Rows from block 9, named by matrix and row number. Rows with one number belong to one channel. Each number is 128 + 24 x the weight over its row's rms, rounded and kept within 0 to 255. All counts start at 0. Numbers have three digits each. After the name is the row's rms in percent of the matrix's.
# convs0: first 3x3 conv (model.mid.2.convs.0.weight, 256x256x3x3), inputs 88-109, a 3x3 kernel for each
# convs1: second 3x3 conv (model.mid.2.convs.1.weight, 256x256x3x3, transposed), outputs 88-109, a 3x3 kernel for each
convs0.186 102:151149157162105090132104128110123151140148130083114093145126143127140134064096104131140130090097133162157134125148136117124111116127127143149131113106093127120106094133129121091076107156191145159102132141147092106133128099110163106126123171137134118100132143102141159176134107107124135168133117128067105104137142159096115127139117151133126106136124135105129122083130092091154119195179169149158144168118101122130108135114118138129142118115117116152106103107130110105172116098114145128135131111095172146094121101108138103121141099120145136124139154118142124134133169149131100103114131186146091126
convs0.187 104:168123134139112140139097134115102160145141135152105108116132101129108100136092117077089134145113123113154136137136130159122143167106110121119127128155109137121154074103134140125133155117151190174108148079117138091061157128165123125128109110177110103117113100075101073106123080140107078141140134104170149167136113124142155159125116107115116109126140112119118154132087124154116158165130166132132142122117144136137098101081079104123121207232183166180140161114164158150111116149108140139157134150111118132105128172150086113091136126121133108128119163086116142105137101129128084086123110140131116090
convs0.188 099:130129140071107102117145101079062142146126126104121126120107111135129139175152133149115136117102128119117151114122090125112135127093142113104105143136127139089099139118129159121135161139159128112100121089125171114136127108093116113119110142132125144128090135143111125125109120131141151114107134145129155143140150168148116111125143132148121092149166140182154156129134148137115125111158164120116127095145143108112174121108118095125139207203196132139123148107107131124090127140140149140129102086085143138157163136146172152101124127105140146150120136137085102126144132103163098137121123122135140160
convs0.189 101:074134128154142140174130146166185151088141169118108145117156193101108082147114123112140199129143125136116128108125147118122134140109085128151164115123094138130123177135143124096106149129132146116115163105113154201124139145128124141141147134129119105123127099094145082119087124112118150142119130145092108136113128183173128108109152138124135101134092105137149126112107100142112103120102095159118129109094202148140134059121154096094141132160130140138110143145116153112147151158116146130116065131106122131116109121114101120191158136126155177138143126115123132127113114098140138101113141114143157139
convs0.190 099:141102101130138119104138098118152136153126106115131087116113121122145109082161089131094110098148129128128137135131121130140115151126149149154152115149167111098105123082169095137115172172128104123068160123066158070124148166128146140125108132142094119065142099130099121135111124115103141137124115139163144096114098133176147139106119126143121101096114109099097170168112144168137144163111160123159192095111112129135118114123099139145109134136127165116091142191130115101142160111077110152131149101127146159154139140110122079171136112102123081131114122176123084105113128097158147120107126164104115134
convs0.191 099:124131119129142134125112131114098138063092082133112118108124113157131110081130137135169174105112152145142134093145077082113085108110104135084082153131115122099156105106109119105155128187113078114151124129119154114129137180116076145100166140147164161117098115140193131118096101139108107108156114135108123161106144096092105101128139143117124130099114123133155141119101116131110093122080112101109114077111148124128132146093101124156121123117101106094099125157162089128102109097088128127142124131092113151161103124128123117102186126162149155163108157135148159122093130094181178143157140126122137086
convs0.192 099:132104172140156110144178097123124097130169129083126095139097130096105097131107125109154145144192159116153112120140113112140134120132139081134092139112114137113157113113128147110173134086174111142140147136114155125152141178114132131117184142165092137149139173162154115120159176122134137125129165118137143141131139090120100140121121135115142148110140147140104115153096167133161135094129131130084131113095149126139124133087121158119157147093141111122114128121110145087104126104121124117077106156096152145129151134161133106142152103128130139127143144108145171125124150121158107181124163139126118123
convs0.193 103:116129116079131134134115096106109132096099134144143130102154107108110126124149161090130110147121147128095131108165129104125117152149164152103120108150138119119153095111128145184139087139147155167112092132091177092194147147136126150109149174177114070155108107093115110129104128154138135140126175109103124079105142132168103130156133108097133139150134113105123168170136106101122097149115112118135123146107094126138130107107097096113095204182113171143143138158133150150124182155133137135151128097085146128127165147126110076147119117165139133154124117106124110106112090127130143158122126189071156110
convs0.194 100:124113164120124100178174136125136107162150153125168161111136110131156103123104178142120160125143140158176099140112122090152124121145143182098113168102133167106149136124149087089169144170137113134154069098100110168133105128175108110102108163101123146138119145129125104102133100099130123117106154098140161154109134102133128135103109118132127119094091117107165149129134101125170169159209114138105140132112130149131128135113073145126155103064111113096096112128151097096135103132098123129079111156118109141135101132157148138141153141139152142120097078181120131101095134120107144122176131100154151129
convs0.195 100:128150144131110128102127133127134081132145094154146129122105140134142122111107104076125164131109104133096093109107168110122101121094092092116124146139118125108147111120167129148120137125136117098091153121141114093111109158087099128121114109158160149136121129104107128103131147131153157117154122114134106134135124121165116158161138139133119124135145130155151084127120109146143122109115137138166149094129133149140160136085095135170134126105117155122133107114152129162157152115129119093151123176157125145119137120107136189172106125133108146143151107101128118129130137106123128162145130111125151140
convs0.196 100:095119095135096152121113149158093083188162186124109104147160154111107129179147084148137117131106127112182142114121096094156155130134144166129132137104117141142133186133132172147115141140122122084092123121146126159163158128166136132123140161146147110164117141136122164171124139110143177159094097159097089107136148151137128132143144111087101133121118115134079127146173137137095093138111125155134153097101146111135105130150158106131138150133148099091123156128147115116114158125143116120136084131139157113119122122135100127139117146138152135135144146145138124060131138112128140142132130084153089155
convs0.197 101:147141068083119116120074100124116144111125156096127124093135139116109115116119127108170142130123133105111127182153151114081107100111158118132120104111116136124147094158131124103119109133157144145116098098109149138127101129117134170134108112129119102094145116077122105150128114095132143156119114144091085117121113119115106119160131108124102082147143121142137130159100149112080110116144157134109108162154144132156140135127127108114113145112160136156146159125122117129117145130143119099110135104127155149143155164150116108121118133158160156128107089135108149125105126114076143145089125099131086092
convs0.198 099:153138133092109099175118123112138113118144116144112132143162089148111106074084080145137117142086137176155099091123123115080148132132122144084091124110135138128125142127112112130098089053136109123101115159133134148159147101097141132115118121158142130146134141160135162159148122114141092130160124148143173133129141154155153166131114105165130113144124174159167151122114096118130137147147145134128126214143116088093132111108133130128089142165136120135123142114134122157189120099148115061084145169117108098117161125095133133154114100111121113131162130102132148169152105126154144116156133146147119089
convs0.199 098:128098174173149100079125147153097080141158139072148118146142125126131080128153151126106105108169151046142160112118144103088117105124156169146126130116135164138146157160156124145126152120129081120137106147125103151134158130116136131143128124132117105095145114064129111115094133094122096126159136120095119113122090103125114078121148153136100100112124114141127096119149179136128189094131158130105135177151105149145135135128103135129162105115136113154117112120121121143136144121126128129127124111107127124169106106122114128124123112133116112126121102110095094125121122082099131170131109102136129112
convs0.200 100:098101180126133134110120118159133144159117115131104115098111079156146148151109099123105091156116141084158124079120092119146104118124123135188122135128121107131098113151114130117089148109141185154154126118187128089135122144146107134167116097076123161127152171153128121129141144118075145114134148134155145104141113114102136111122143105103112116189118096117128126141143109140163149086129106127112129124145150133093151174134152117137130138147152107121125094111083128169134117126116175124117139138125127152128097119118178159130141132173118096124151163105095138106112150129113101108132120145095120143
convs0.201 101:142110119115107137158141136106111124072121129104066134098121113096126121113100150111170138094132118129136108134119142152161162171146129114155120169150123138119136124092132142128118123125096145138140120148171107135112143127103110144140102091118152104136138133136107119138187138118158128081134154156115136140158148154116099109133140137171139129140126118119091124122133092135128127100132089124106089100119054134080077134109131131107143125142166157142153138160150104123143124136120123125121113151150154148136126094085124091088128127139114126140158137138160177156111132117105126130104110099126128147
convs0.202 099:136096142135133112127121082118132130121133138144152116103122136163105118114104096097097113092142118113075152089158135150120119096155090098098148122126117119149136137146128105144125104122118180100116181149075079132098075138122149151117120140163138132173149153129112159109110095110109124144112173131141091092159104146150140112133094098133146138144131151143129107097120111180145098162173114124105137121140127174113102122156156108078110096153155149111111147171147170127139118140094120146140146135145156140144129120134152151151113167131119145132157164125125149148124140110113126083144118134111101136
convs0.203 100:117162103160143140177124133113131090131142126082065111111146103116125110113125111140129165125133193102130118186127146141124109150140093111100125124126101107121160115134116097130134101179126125096158147129146112094116110114121120146088111121145128116115108124147115151158099141153110097167179151167143099132122133164137140142150119133119118099123119094142124111158161122141108115110105136145163129093120152113166113099137117108135142141162186150138154138122083136161153141108115146127096123126136165128136110127122163103192117131131174135101167104135130129140202143112115154153176134119144110094
convs0.204 100:157132128118129111148143171133146137120116142096127131166102191108101114116130120133117126087139123169142134150168146120127131082138140123150131117160096159144130148133092180141133137141100108154122087111130121125098126110126117135128132126111155128142109124141095155158108117146078086126079139108132104146109096130112130142100119107148126112124164117138104123167145138139112139080103108140145120162186123151153157120139172126125159126096109123140167122149130156070142116122161146160150129115142109138113141138119172172112154140105153121131105134118140124158072107174119146094132120095081090102
convs0.205 098:164133122147103112096088111125095120117125153143105073122124118133113108153122157146137163137133160159114094136075125079098139138136144125120080133148120122132131112163131105141098130178084149126120150134121119134117181133124162121120150115084140096118124120141074094152146099159172127123109099163141141114150140108140168132138115127156121125125155089104130088148069093141115167116146136138117110130110089122127118124133139130107131172172119160143129120155154131172095094130112154129146143124138131132129148145107092145129095138144119146115178143098138149140080110112089065153097074147125108126
convs0.206 103:123122149140106115120084111145114163120109107161135126072121122114153140141137142153110138125136106118146103107108113141159155102134151149076104163142151139188137158124103153161128185110109103158130074097125097131110102120146143149163117120149147118077166119141132147134136146143127097125122117113147138173122098080153162168113117130126122159134148132112117129165112157109150156143113153096150143115136140126124125083117168141108148083121136122127133129117093098136154153161122158126121153139110148129113143182164067140186108114133124097102154141110121170127122129155186147122145119179135138191
convs0.207 100:138148133140117142091106108131126115116111089138148136107143123086086104106115108120150136139126100148122077070124129126114130144145143149107107087097119161148120099103118124149133170146136150120152112125101179154093151148145119151142082129164132126122173128162110166166147100103119140133124111114149169105141104110174158115128135111142145144110127091124123106144166099108136094121119101136109122142112111139121130125137141146164117108093101154165131083150163126110132094121153150104152113156107149107120106132162163146138117127095147146147122134198125144068111146097116129142186153153122184158
convs0.208 100:125160136104157163129137131068099078104108113158144130119129177143120160128168146152146120111122154159104085143138145159098137110125134163127130157135133158157146156099105100118162122135154086134145092123148145129174122116107126124165131154164139138183084132156139161107093135133148133147116110134115170159125154127093118160130129127114095141149137122136121083098121100161142133140129111135115145126141129112100112134133154107113099131152114114152151107146154112132139122129146132101117120171160135137117084155110120138149162115081125123125104109177132108156131133115149103100132116124169123133
convs0.209 100:141163157079140131148147176134108106090116125177126148119113149089103170139084108100139147164104088171095095137120145125114133122130142140148133128129146141130138155091098136142137128139161171132136124127082155129141173191141161139144106117145114101146145128107139161162156133159125108158097117136086109119137106112115105093109166145111117147106116106153135112107158148093104101129148165104085123151117099128118137095106156140167163108106106153169152141146159106134144144159114085130168113113106117135103152113134122108104112118103154124160133152157163142115155166168113089107151165161113136085
convs0.210 100:105124109110155114153127103152147105087154142139123144138094102096121140100128129117109129150167111149162126101125116122111118142105156116095082126155123154114110107125118095083157126139145081143128113116117146143119119082117119093095109139154148137117127182158155122131183181176139090123107077148122133149125127094131110130124118114125130116112092119135094139116179130113098072147150163140133115141110114126138177111126147120143165124120137119137109117142128143169145129116159152133146082144159106124076153179162178156150115127106139142113121154151133166161143153156154143141151110122067133113
convs0.211 100:152166128176163130161151099133130125114107081119112115091123151111121087115091112131126185102119102121118109106102089090095117107088144099105144146126181155113114137126138125081139141098117195181159114110123091119164101116122128150128166153112143142178155136154114081125131160148127132105110080099102116117130161140168125149129118081097114120144129135120085136159103127163171123134110113150136120128138107139131102112102149140115144142144123124125116129144147138109151130121147140125166072125154121147144148132122116102138123137133114102128127151114146110119122138087149125099130085155135101114
convs0.212 102:103106086151119110129113127111166104145135114134111096148133122139119119121130102135126114125117104131131133116122118121109127084130129149136140124174129132115120130108102152154133131101113112122190091143125195104137073120149135142170116110145110121114121088098142096114137089126135137142089169107132137145160136152163178134131120108142097126137109164137155129138114125151151136125108137143124100139162126140185130160135140133183116126128136074115148120114078093130110094165130061128094182091131128127102121118063138130099111133119107114129100122122139133153063113141122135100106111139156132134
convs0.213 098:121172162141136135120133125135132117119137115069087135139119124173124100105085108140156152146147131153114110091107171151138127126115099125111122146132120140120153134089140172126165107120070128141117135163191110126118157124134157155096109125101117106147102124157128100132134115161118117138117136138101155137120121121099087088137113124138142120123156198144116122100119099121121153136084076096130135132116118168122119138100115132105128137110133080141140110130119096142165143124159109134122148107133103108138122150105099120114144112127149118116137164164143161149131094117135148128111114108141146175
convs0.214 101:135081131110119116133079133162149112120137149099108092148182151119112168098131129113193155105161096121164182158160145118151167111112136119130108122090115107138130111103114108150142182173085147139081126101174093078130147177144158156124156145113136136110116058114136129099130155118161118144119117107153143121153158174214215152107129111101129132163136098138130123117116161133142164125171084154125115110085106115139100133143163147117117137115106126111156098162140193123150133133123134081135136120133127124110128117105149142118136110119120122113099125107121104090106123103132124151176124139114115110
convs0.215 101:065119116109106122142111087122157088129128146148135123131082088151135152123124156060066133131132129131146144167133090119104143105112135162152142137098108112129147122162138106155146089113104113137153153121099112114157151118126145132122144154125106137150151113101134099139126126149141130128116095119151117093170150134136138132138155147125153134142174140081126171178158141119160158157127183182155130129154170081099134085108155157156119138121137113152133147159119151105136084153113094169162138117133110103112089109147118113108095128133144149110141161116090137121136107103171120093136130148133123098
convs0.216 099:139120095142095120108106121184187164100136142154171139126169177131117084097159149149127090135119160138115130130108135128104115118135109143126157148140135126131149156125145128146117119160106195134118061099124100087130147150115137162119167113135135136135127133142107126131127127120163120058157097152110167101095152153159180121107120128103115144151104133126094132118138125126116168117118123128151140190147173137143117100079087123155154119100111135150181081121117115122173132142102112175129111146123151139132119141110168149150120110131133118126163163162100117141171128116099097125112115097157181135
convs0.217 099:060098124134098093156081150129118154135140164068107139089133112100118135135120149098105103146121129142130118115105114089071125087120110115119133143125122132107091174115093121128141107087131146123114156077088130129090103142151127124112064118092132144119105134107120153125135135098118118121105108104158154142153123148183101119095138115133132140149129111118113124139143106128125141113120110126087112114124142139119131111094104123155136173134121134140164162125126140133138121107132109082131091122102106135092141124143105146133111101120095104128078128145123135146121130154125132148139111092121151134
convs0.218 100:170197175136134160114075117098123084135154156095104157097114073174125138131142103110125113136138183107138131140155121127142110162163143105154135135155134140133160106110087147159148167119104144093154146119135153137133143090107098119120176137136094166114137152132145159110135125139160103126088107111129113115096101091156184126104138105137123145149129130172145162146150109127129141134105142120180132116144100131116121103120108155186123135144141100111147127104119118118149138125123119126104109091159147109138139158098114110143158133120120133123143122163140133113136145129122139152130155086113174156
convs0.219 099:142151137129109117128139104098173112105146116122097141165192115130171113137110131135131125136148120141148124110139109090114121095157116125104136140154153115109153161187169090096102159102121116137126144138135115129074145100129147141105149148108149097118119150123144142117095135177125139138139111120123148149145122123117176158154141111143126114110118090137130089108141110145137130130161124178120103105128119141123114120147167107110130143135119121130163141139133168152155140097099187125106157118072123111094136138126137142118129144150123125128100106159118125142186192137134074129146113099157118155
convs0.220 102:109085089116085118140083128162192139117136153123094146105119128118086089124090150167069120134118150122135148155175111123147113175156130119127147123120125126101121134131128092156100133124111160123105151140177138143141117145133175142072118106109170182141094123162093118187104093134146128137138131143143118065089110131130108099105103138104143131112125105116107097137096103126126115162201172141145134132168142116131096088079072115103127159095091171133127149128125146141137150155125133147118084097124091151133116100135088140170112116110119103128139130156136128148143096142109102150196137189209150176
convs1.186 102:114162119115161114122122142141147114130160121145124101074126101157133177161144160148136076064147119087137139123148141108089124166143155197128098139151106134108118131111158127150117145105148094118144114139119148176144140147120113120083095113139133099104117123160135123119086108096108114134108157156134104136145118170129147134103122123130155117080116079125094139180113144166113118121107115167105125112105082077106126123125143118126127128134117142099114122148175167118135178113114153170165125153166156093145168139135120138151101117152097114120131133191129072108150117106130097123127156133123172142
convs1.187 114:187126096126127112105144158139151130111151135107125118151134090120115101141152109144139137161103140124091154150149194110124132142152149113132153098083126120097108110111111070096111083160129147122110136146132103151127174119112155139115131152109130161167086157159113117186145138163111141121127134133144095105135100118087138108135166114070150100141129118144134113120108123148131114125129124117139093119148142110157148129147144144165145135119101129108132060084121137087092115121059124110093105114083130123099104115094167166169167138155168087147121151145102123134115124141135125123155132122126129158
convs1.188 104:135186109166188135124128123144187104110153165178194159071066089098113141105128168135133138097108123131130147139135163105144146120148088116127106120131103141107093117120094096093113097096135122131129104144146100104137157143131190134106175169128144156129092127169107129111132102115125128107103096139153165160086120122127104165130175175115080136112127129131138114113096103148113091146124118149119129128123108144119116115123075100172126143156116114086122136108091089125110138139126135150139098122116111132139168141102136109148159115116133131132101134201113109103088103126110104103121150100132105109
convs1.189 104:108114145083108132085119145157135119134114153109101067101108072082107072117149086124134133107124123102146151106118147122124115134122095095114113100132115140121125138144123117133148128106120117123155110156146114111119102076121122092137102118104081109096112117101154107161121120114111108124077169152128120172134170138131127145127132124128121104149116150103112138145082123129121157099098101136074135174119136102076083113116177145130130177101113149142140092118095147105156174133116170125131118141139076163125140141167120096132141125130076150127117162164099126127090151120126123138147152137063142116
convs1.190 103:131167124113153096158133146121091147112157191141137155115187092118153119121122077163124115149122158093117143135138107120097138144149118111109127120128130117124151125144092107134112102075102154141144134105130171145137130172114119127131138102134131142140117142116111112104116185102140153116116150138085141124154134139106139123126104133108124155095106083092146126125117126100100125144162165097130074131133132136086138137148151106127126138111139132113135081071148174139135167116117118097104148164107157122127176131149131133136157171127141141150147136172172111111107098133097125127084116109118134139
convs1.191 101:159110135094130120156147148148162108125192121146116141128165156112122103151103112073156124095123109094167141097140122198161139140109115154147119150147109104125155125120103147131105097088101139123134131094111144152137124135155126115126160126110163131160136131150111128087168136141148109152156128139185124102177155086156125096131192115101148151093137111146136117139109099114127134139136145154137144146147123134124141148131132138135102106134131144140132094140161120114116139135121171113135104130099096102136132121131093144142104060071124114117182124134103080137125132095124109117165145154100135073
convs1.192 106:152135102139161134094170152134148101158131168113080117150170130101142128183170125124130122125127135170114123117139193104108149141126156124130100148102177121126146176177116129151151165143123135103124140102131162138123121128129127143123120164152128119129111094129167112119081116147122137142103081108102191102123148123135106110127143128131145113166135142122130155107141160156110150144101156122123115167128139080116121143140108120150106124097115118104151111135156130150126118111139157152190114091114104102116103078156120116152121165180114116117127169119167146105107139102124132148117095161117130107
convs1.193 105:104160117154163109116109117120142125130104133102122104094111106127148102147149150102119119115123113145138157137133140125142151163162164139160137148122130125129156120127137076101126169156149166151115096134124154145148177094077112123094107153116118131155123120116099132145117109117104139156108121138139141109151149144175160146122086154135145120141101146126127111155145120131124145145136168102128137185138137114145175180150136100119061087131096138152107147132118075128136104108090124163179125067123140117131174140140116171093105095141123151156157147148124121148107100141165100098121120106097131083
convs1.194 103:096097127127093117123147121097140131141117158137124142137112150121125121112119112118109148136135142101142119112120134146115100119085076142125180161088097127082140139131063102128089134156191161147127146118161134137121144132159127144161164111163106133134118091131145136101140151156107137117163131140143158181173155122138073103128114126115158126145072131102149083121087129130114129108143120090161156115173124131162110133145139149127101139141165099145122157188150151109133147104124128109154201123146127136140101116151145117084132135116110165086085111121151142140132139144154087115111099137124090154
convs1.195 099:141138120113145160115138140113106146143135163138165106124119083135126101140152146149146177144133122114133182160155135157180136116145167063091121159152183134092095132133158126111147115198175148106117155165141105167151144171150131135177155161157080105096138115136155163166102139106112105119162187097099138139161153164111119125118127135164109137144107155121145128139136137110113164152140105111121134116116190116086087155131111124138101164131161138115104161149161104147108122157184091134111132121112151099095157099073139148115142182152084070093155112105116148128122119153099087098121188180131095080
convs1.196 101:079127120161126111160140146134147110126102104076081143161125111123125147151148133124173145155158128097149152147128134100084131129124123171140126108158123106118113132092119141120082122116139129139160113100110124121187153105115137117133163141127146122148057117145138147179103100131136116098099138187085101105127104134108155129132135143130105157114125109141176166109108136126157135100106098125098167123098145107095117127124164123146117103125121144132067132120163150134132080153098167131113164133124142120127143138105153100145136158154109120152151142118122116110096123164112149145180160169119122100
convs1.197 101:134150164156147118147116077082132144119139125156139132122107081093154155164156187144134133089099115139141128092098123149133132113078117121091136081114143087126111141148201138159157093130104170162164126127107128153130111154142116132137164137140136102121159129122130110093134100152150132131155157117136173129105151119135158111126137146134083140097141149137112130141113124136156110068095099142131171160118078137142133153138168122164144140149137122099124104105090132116127158132107112099109110112129146094145127110111109103116112129105151119115132085110115133105098105130135163114152130139122146149
convs1.198 105:131114130140105089180184133125104111113101151139116122079103153131134153200157131123135118164158131120164175113144145136127144116115184137128150073094137139136105095136177148162147081097127103140176161124141128079125130103103113121135106130113119136142126144171159096140159139134100102102147112166130083146112114149099103115148154151103118126124135134127128126138129122080123168094138144116112113108152120125141134112144151117147131135132137116127145071068108130145183110136149159127146109146111145148124130143107081092103132098108132160097130077115127149172139111109154151141137111134074110068
convs1.199 104:138095118165169135167158121124104131153117174120100105089118111154130164146134105102091168134121140111134143179156119112127148107129175149107121118124131136135137098123100141142107125112111114100167119116133125103077104153114086146160106140155141110105162138117110173139114150105103116104134136101163175154153118127122099166129114135114156160119109111132117114125167151094128123140101123143123134116119124131145134152152130123126156109144176138106156094128180142133105135126146159086120130100112061125124126111133103130137156143127111155158167153148143123134151158162160133123119108152102134135
convs1.200 103:154120149136131163150114111128126126125139121134121078142142119165141110126139107191170163146167109153119109169160169132122146130148195150183162112131130132124114175148149165158126139118142102130136097142084103119126125122155126135087101105130117098152122155146080145155145132108107145153122123135136081098096090096120132119130147107121215132100157153092098151151146112153113138121151104129151151152156130139154119131145143146118094114178122151158172144107120130155162123151093120154142128150136136112089107136089161146120117147127106123068141124113152140116136150132142140166122149162135122145
convs1.201 099:149130171144161102131093137152134122158146175122140143131184140108159158095081125122158179106125147125136123158125110098117114150108135120125134117082132123130134085102120113131136115104146153132127164110099060116116089147150095118072159118109146161131109160133088127128113142137096159107094132093093155175117102112109109133159118174158118131061125135143134132157114134152154154107123123157147128146119131145099119128126116144138122140150124089135104128126128132127150110137089167171138107123126112101117074156163171160154134071146085086110096144142119118139148123130163168131135142172145150179
convs1.202 101:123150113136138134135138130139074105126150104137097117189141130155133134120122105118182136135116125148163158131108139124141145130148162108121168153169136169060120159140150138161137149114106111102136100168136177114076126131109109119116127102132123133137158129149096063130103162085082129195153162153131135131111145129118114121125114139138133148182096093112145146145133141143149122167145114128114167109128114143161102105128103095138050146118133160096117110138119120160152089110127126100149127132124153117136087116177181152128149117115112134113144113114165134057122074112168123104103129140127138159
convs1.203 102:127115130102160078124137118137117105145146138130152117119113089089131121132114132143145140106124107094134131105124093150126113119172121111146091110151127116102131119116111107124118108111089158148148167094089138171130115148122110105148107081121082093114131131094142133142098094137133135122132131106086135131112084132109151144157103108148118115132156098141122107117120118138129151125146148149126130144096136110134143129130122099120151163172160104168130130150126146100124167110123087148110099132153142129114133130142119098104108113109118103113097113103131122128130120132123091102088124119154109155
convs1.204 096:148124125118086083100131127140142154143130141150075122150139155157151147122121097128118146118117111113102098137133114136121126107100114144109132144184167124108138134129168105159120101124102108122168122161155120152123144149140156171164137131108079122118116131163120155152161157156128182147147144141104143150137165139140142109143142175121060103147128125127115170090150139164147188107137150139174097125123124157159111116142138085122129147170142097103143112132107103101134126085082130123100150134116146116119096150163142130124169096114133110106152152135132138138121149115109121148151113143142144178
convs1.205 102:162138157125126136118155093097120130091163102145148117121125163172141116146101144101135119125119107090098136124111133174121139135153124162134141119070131149121129118116097152135153125145117124134112148164164102124069124114130113151095111162099145175142129145141179147104126091079166098103119142120160088090122126115075121082114143125134128124137133091119138104134135101148129131161158163066130123123115133127178178145113103179151114131167129077102146134071104107080111109128092117123108116100139160140086115116077165145121172106124155145147100127169107097150168098106147149162173144095112170125
convs1.206 108:103131106098159132115134127135150113123108127118055122088122112146110125175169156126119121156132122093111178101078114131118144104124148122137120136132129115125133135128139122135090118113106141110126156105142176138163126128140097155146127098094120091103109122123175115140093134130137115135110120129115109069149153148179154103139149139136097087165130136115110140126088129173137125148160149075112090104125093143151182110118105151113126109111101102101119138144137129146147105123066127128134083088111125131133115115120098114099150124132125153190097096125116120147157086110146127137122097116126138099
convs1.207 102:142124155138129120126123077136112121157140142165117123162157098164152143110097098108122134159132105123131107121120117136138124168151163135107125144159137109150135115130137117118101095093149135109195150127148139112121099100123147137097141137119145109124152102117131100153132131117194110137149144128113116099160125135156112172139130110149118150064103149118105139158155127135131147088103118145103126112117114096165153116093079129091124123165118149127095153147086071093109125134125094149125118130141138171106155167172162141169119146106160119088114120116144112133117165150085104111159130130110147149
convs1.208 099:130137125119128139144111139152151125168152127167103128098118150087127133172118097149143143080151115097149133145187117170165129137185124095158160121105133108138147128143161113138126146135112109128188107116176077091156161155123109151090168176129180123126117141191110077130071139094120155120111143139143116141119120151117180145136154156112085160062129119136132145136145164148128172116117120173144112127140122179146135172138136140143105117142131114156151095127118113146071116128086091157121129102139172147116160155095141114146130125131133097135100146149109093156139172142157138139107158167124116117
convs1.209 104:097136136121154147082120101103108107150081139127124072102145136139139163096145138111121152161130114123101124138120126100115090177152129148136110108160173135134134136117144113122142124109141123163130139171114174152148125130122108143139107163177109091147126105125132115176156153145097130182175090077120067116151139178179101147145120157115104130148091125091106136125126140152113127089143132146126131105136121117107135123106109129124137110101091099116093104165113110109128125090135139135143108166151144101159113086114159124110127131194170122174107087116121149162110120177153141142143177112175159129
convs1.210 101:075114138113130073144130127136136175089134147137141102112108133105102168094130117092098125150137091085130127111145173120156124138187166144147142132150126122125122126126140102147129156098090123127166092130132093100129118128150130154140106167150131104106136102090163102123134146165116136143111124141104115133094134162163150138148124164103131079172137146161130090100162089132186217123161146094109127082127109094118157134159120109115115144126118104159137111132083133149154133103121125120108079075102165159149113150136083124130098157086100097109078106087109104143106119122124102119131120134177148152
convs1.211 093:146169114142115083117135136097140170144128111121115106132149147113149158140130115091125152162172168138167153129116106133108169170131167102131127133139150153135155130146149125169131126152166129149165089145160090104118121133143127138090096116095121158141065162121118129124148150171139138123139156076143136149093133129090114144164103111109122160095144151160135131127145117095122141146165154140115126097077115151148106166133145125154117130101131162112142120122118089120133076091071149112109180160129095090100125127168155111131116139131123173136091085124117130122104159175117112165106091094094070119
convs1.212 101:165138083144121108097178134144168151133123148118097136118149105112150119139118120097139141111126127122056106157128136150122153110120135114087128089068129095100140139100120140114128156163127087098085143141090112082134132118144108132109161112142123142139119140077146151118132137155104135167148100153121136133171143129099155121107150128117087118125156149134093107154191166128123164128142138150161153109110148124111089107069134074087111156156142112135156162120149103178122116182171157164146115144129122131130099156146112117080103129125122150136120158135100102124138118131114147099115115122114178098
convs1.213 098:123124131103119099122131099156106142106123165112090123133178145090099104137172132118151136167162146100093148111127136093120156137147098109111155136159158094118109115132121130124146126126171145129091086093122109099122107148121141100101155118123146139129079083100157142123176120106104092131115145122144163165128138135131134118134083149106130121157144140105122151121119100134137140118158140130141123180150115100110128135121116141127118161140108122121157152108127116120154080105136112135128134110105094077118156134136130120105148137148156131122147106108103106120097121143123117108139126151097088087
convs1.214 096:149155143133124110160146170124134162169106129127168083104130126142155115126143132106163129082060118108145136136146155130116137117135153121084092133120117196088077149116093177098088152113112103099101147099131111156168108115094098126111145119171160144140142144155148176122134119142095086130152119149084126085117124088118097073142112141104153109133176165096098123151123109138156127145136167112117129119127142149139107139176148150152157124109164129111123145141127125099128108127131088078132123117134126150103127094121116117119183164199088117127147071100161149162122128143140115122139159106146146150
convs1.215 100:125150151135161159143125141070068099126139189075108145108096147119132151153103167112096114116127145097148139115126147123133146160178157122097108122111112116149100163154130158111148146108143112137154159131127115120131140159131120088131125124150103112136161172100160125149126088122132137127100107071116112090179172155133157119157169133124143123087113122128141131129144128073097172071102137118123076153108115083127146137148139117180183092097128130080113151150163150106117129101122107123132156130131126155077147129103178104106152140119116156191099131160112152096118089077150126150156105098141140144
convs1.216 113:129141127114141129125109125098106097127129106139083082117126168115174134070057118107126110111153132141179105164168118124139146154131111104113115174133137084149134149158116141107142160138141121114130118129146180105153129134136104161136132126126118089108164114110167151133108101079152138129135134117076075140132110124166127116145141129126156065118082113134118110130147117089092126136111117097144161149081119124133143116126144108097123120137122115184172106169152110128148110118132118101147102129131151120157142121103109114104131139108096103158141167123115098110096121110174098146126110156128155127
convs1.217 097:146132110165124181160151114118128138111120116144129101146142162079118136107092098163120118107144082102151104106096127128147157115138135113146108128129101108147148102127104091130157113135152155156131126112156124108101135138128167091111122096134123148205099114161100087133094129126165162172125133127097134163097105157110120157078114127086167176117113120078138153088156165090140156095108120089127115166145085093138118133110158098073133101121125102145115134123112137122099153159084112118094142112079170146147116096137125150149094124147125082138130132139088145103100157119113116108112099128119101173
convs1.218 094:121143146113103141077083097116098122143125095099102095151088154095116124133159186140131119109137100135140102129123148132100181100106143123129092131121120117106157133101156109100104124141162135128118139139123119127115113096090185165121133158126152123192114138136125122165115130121177126150129071085099133130154124142119120148143104125154160133116152143133158122109100116137159113118130133096112149148104141119137110149119118157135152146133152131145093108105120134142149110165099115065123141135142120112111101148135139147141127121127162126166106165117149158127111129129102114118117158163167156168
convs1.219 109:152125123116106132128113126180165096135101085109093116081130134091115129102083129134130110135088088102131103120131160123126173116168149134135064119154133144142134131135109161146119129133131130135131113134155115151112138127100156114125115079152103197129097138133117101127126144102129123102108107092090122130092093129143100078123163139157102159143156156119115140116143147093062094102118138134151170101076102099176132105094092132098161136141103123106105091116168123120114146154131146138109156132114183119104167101109142122123112156123121135081124076155162156147087110120102106101159126126149108106
convs1.220 100:112157097136162113150172151178129122137108115138146099120157113174174136119111133115103135115133146130107122094106129093130169150133156134150130138103146152130143126083114130112103131150149142105152140123110124139151152140102154134104130123127094106168105131157081112107139155087131166102156144135160119122161183119140175120161168143135091127125123158146112137171131169154168128131057061141091103138104133110135143105133166097112130094122095117119134139115120154133076114122110102110110174126115180141127161107164153137149137120090129123114096115147100110110110102117124086103094102080128139136